{"norm": "rmsnorm", "norm_position": "pre", "hidden_act": "gelu", "mlp_ratio": 6, "qk_norm": false, "inner_norm": false, "drop_path": 0.1, "layers": 12, "positions": "rope", "lr_schedule": "step", "warmup_steps": 1050, "adamw_weight_decay_other_params": 0.05}
Rows from block 2 of a small self-supervised audio encoder (BEST-RQ), named by matrix and row number. Rows with one number belong to one neuron. Each number is 500 + 40 x the weight over its row's rms, rounded and kept within 0 to 999. All counts start at 0. Numbers have three digits each.
After each neuron's rows are labels from the 100 clips, of 14976, where the neuron reaches its highest value: "strongest on" is what is common among them; "loudest band" is the band of the loudest frequency at the time of the peak. Only what is clearly more common there than usual is listed. The data: struck, bounced, scraped and rolled objects made by modal synthesis.
# fc1: MLP up (model.blocks.2.mlp.fc1.weight, 2304x384), inputs 256-383
# fc2: MLP down (model.blocks.2.mlp.fc2.weight, 384x2304, transposed), outputs 256-383

fc1.647:445560519466406431491443486496488546545503577520460520468499485535497453570528563495423458465535516487504562463560508499470478475413531494394523481516486594522512480481543481491523413537496500419525520472490493471522520547485550505511547549484473531501493458573548441502509510555469465490494474464520405537466529520444526605454481531463465491561517528516552467540547528496473540486515
fc2.647:528549526508508452464516549459436566542497482511511423409549475516498508519490489425478439487485421514488521483507508509479480513540440485511424517556532515463533439447512535471493516585504507489525522541488445544496509538509534490504469528498520509519494479564531498474477567525539514555554524491491497445410458513449514528526504517455551534484514471472627497525425488489519497540499
strongest on: white noise; thin (high-pass)
loudest band: 4000 to 8000 Hz

fc1.745:515532443457491505508492515548525580519542448485503517454548502525489501475564441484515506484499594533463487538534470446445447569534528563437532457541436485469559532545489490530526423530432572568487496570551522467482491482512505548512478513511514488505508547536495439443495465588480482478474510521507473544541485527478487560445566463480503539470493468505494502466567463496516521454483
fc2.745:517548425476443461468569418516448493493514532473553502453464523553463539501459531485423562478513490455543484514486538451460491439517471432495502497477491465429505492492464522522538522559549531551474475530396508498490537501466557583504458531522470469495519499456487501552533496501444507510456547467489490489452591521495383473424494530447483507511476505574510505478470481530563486569478
strongest on: small; repeated hits
loudest band: 500 to 1000 Hz

fc1.467:506552461541498552457517530441523442548493518493465475502511494525474502544559508500495472556508502496480495485579600521478481454476493457512464433474547515532548491553470483486533488436479432533509518491367504491517494508477502537442596488500539435461547556498460439479534442475475482469500430478507487441505468531534502455542472453460502429390526494536520497483443546481604554478535
fc2.467:522542410502520496524478488460539467571485541520482552472492528468498484571500543534485504550541465502472502555512497459494466559575522490574493483471535502510482551582517516535510487505429504524449501507455475526492529546505501503439551447498540488469491519488546422500558535523507504468511500490483560502537463528563467491496477487399466507491474507467448539474485540512508609440509
strongest on: white noise; one hit
loudest band: 4000 to 8000 Hz

fc1.450:542533509399467514446529486477459523552482508436547500507550524569507478516507489448501462470521541494524490455534511560482443467498555512524523464509496509456507613444518467475487519499466477439456461473495468529486482476514528486483537525473511571465453466524549476504456480579501469489498475486480444420397430500563485497474537491599423497487512514532545411499457520496518520551489
fc2.450:491482510481520441513484527386512594523491478538483505548469503407571516508566527514524511483491555528487459496539497489363483432447454512532498513460460474510527506473520482551498495533502534487479513563474542557522539420493535506474525542528498462476503466459490494530557544483544547462608626450497415537513401516506473533549522510470484543507450489509496416511475472476447557525503
strongest on: white noise; steel-like damping
loudest band: 4000 to 8000 Hz

fc1.54:475582445462449475540468444471444513531518587547514454504452498486460492513413609470507525545521523510466501506485479471521533485492512557551493462527523555452501523439561553502495470424470584456519558518552485519513473521439513394516474528474541491476546464536528488483527519531559496429491560447441497464508465411512470456577442478471495497460476552437477533544465507484572578523568
fc2.54:471599465499530499498505505543428554526543495504503499542489475500440489508472514486442482489545522454462496410431530501451487482497535574503560513573506577538537568532490566504545457509509570508495517490535488473486478510480488459507546452381457549493478483530488567445476524489521506472533587548475521494441517512519487519514513526465492473534429508414495576483443538500543570560555
strongest on: small; rumble
loudest band: 500 to 1000 Hz

fc1.89:516572468508522562518457513576447507455529527515556558599485532507454469465504453423437507491548516435474472506479612509563489508528550424527468417530520471470500570489481506501504533555476511543503541490489544471537483515533527410523478488526424522439469514433483544529532509563486455524538511488563514500457583513501444502544459488431495496485562483492580493548510538505436466503479
fc2.89:566522500517492520504484595560533527465498550479446533525556552529391483435495494511486555495466531463551509515459573495484537475469536511501463522510495429467524487551514558499527516534464443563541584501506534538510513515507548494470508414486440508515466544497414495521488483440502515539554538493528503494518446478525510434511510482556510550494581519452554547478555487446543513493498
strongest on: hard striker; rolling; action: scraping
loudest band: 1000 to 2000 Hz

fc1.86:498492466503436499544482538474446559517470517473483509498534487593530527484423557495404502499480453477511479473536461456491434581471535508489530448500464564547532494492425495531537431485524548436493542495519489470452488501480440462365538551449545493539457492502532560494513517511458536509515517514475466417466581494539472457498511501441538535512517511518451571444490501531540553512500
fc2.86:456496470445419493526502462439445559485434453521444507456523515565517554523464546462510514505558509563489535480484463477471496495522480503495606483552516544483511517483450476552494471483495521468520521483543495434497495545454483494412557536452486459518522532483470602512592499463441551557486445552551494458491584449475491456501508422534520524515545526500537476478507512484481567513499
strongest on: hard striker; size: small; scraping
loudest band: 2000 to 4000 Hz

fc1.233:500463553415535482418555543443511550511441550409481468519510520505485558522465493467428535452588506539482460530501490455505519494500490506513462501486456510474508421443506512473573489565541447472603523511482498429481487601473469530508550513529526489468469528521479559485465467533448505551443520472602516522490500524495498569504557522529458517472498488520561521512502555554517486577552
fc2.233:574472542482485499442534518465502556504536529446533537498489528501470547501555467488476447518536447482546517566436535459469497536465419451447478547494502430467489454504522466504496563489466469505485533436567460415470477523461498563494461510606539470536497527571546446492483458495490478573472427501577510458484538487504453529519514545544525517474574538539486477492523573561538501539470
strongest on: small
loudest band: 500 to 1000 Hz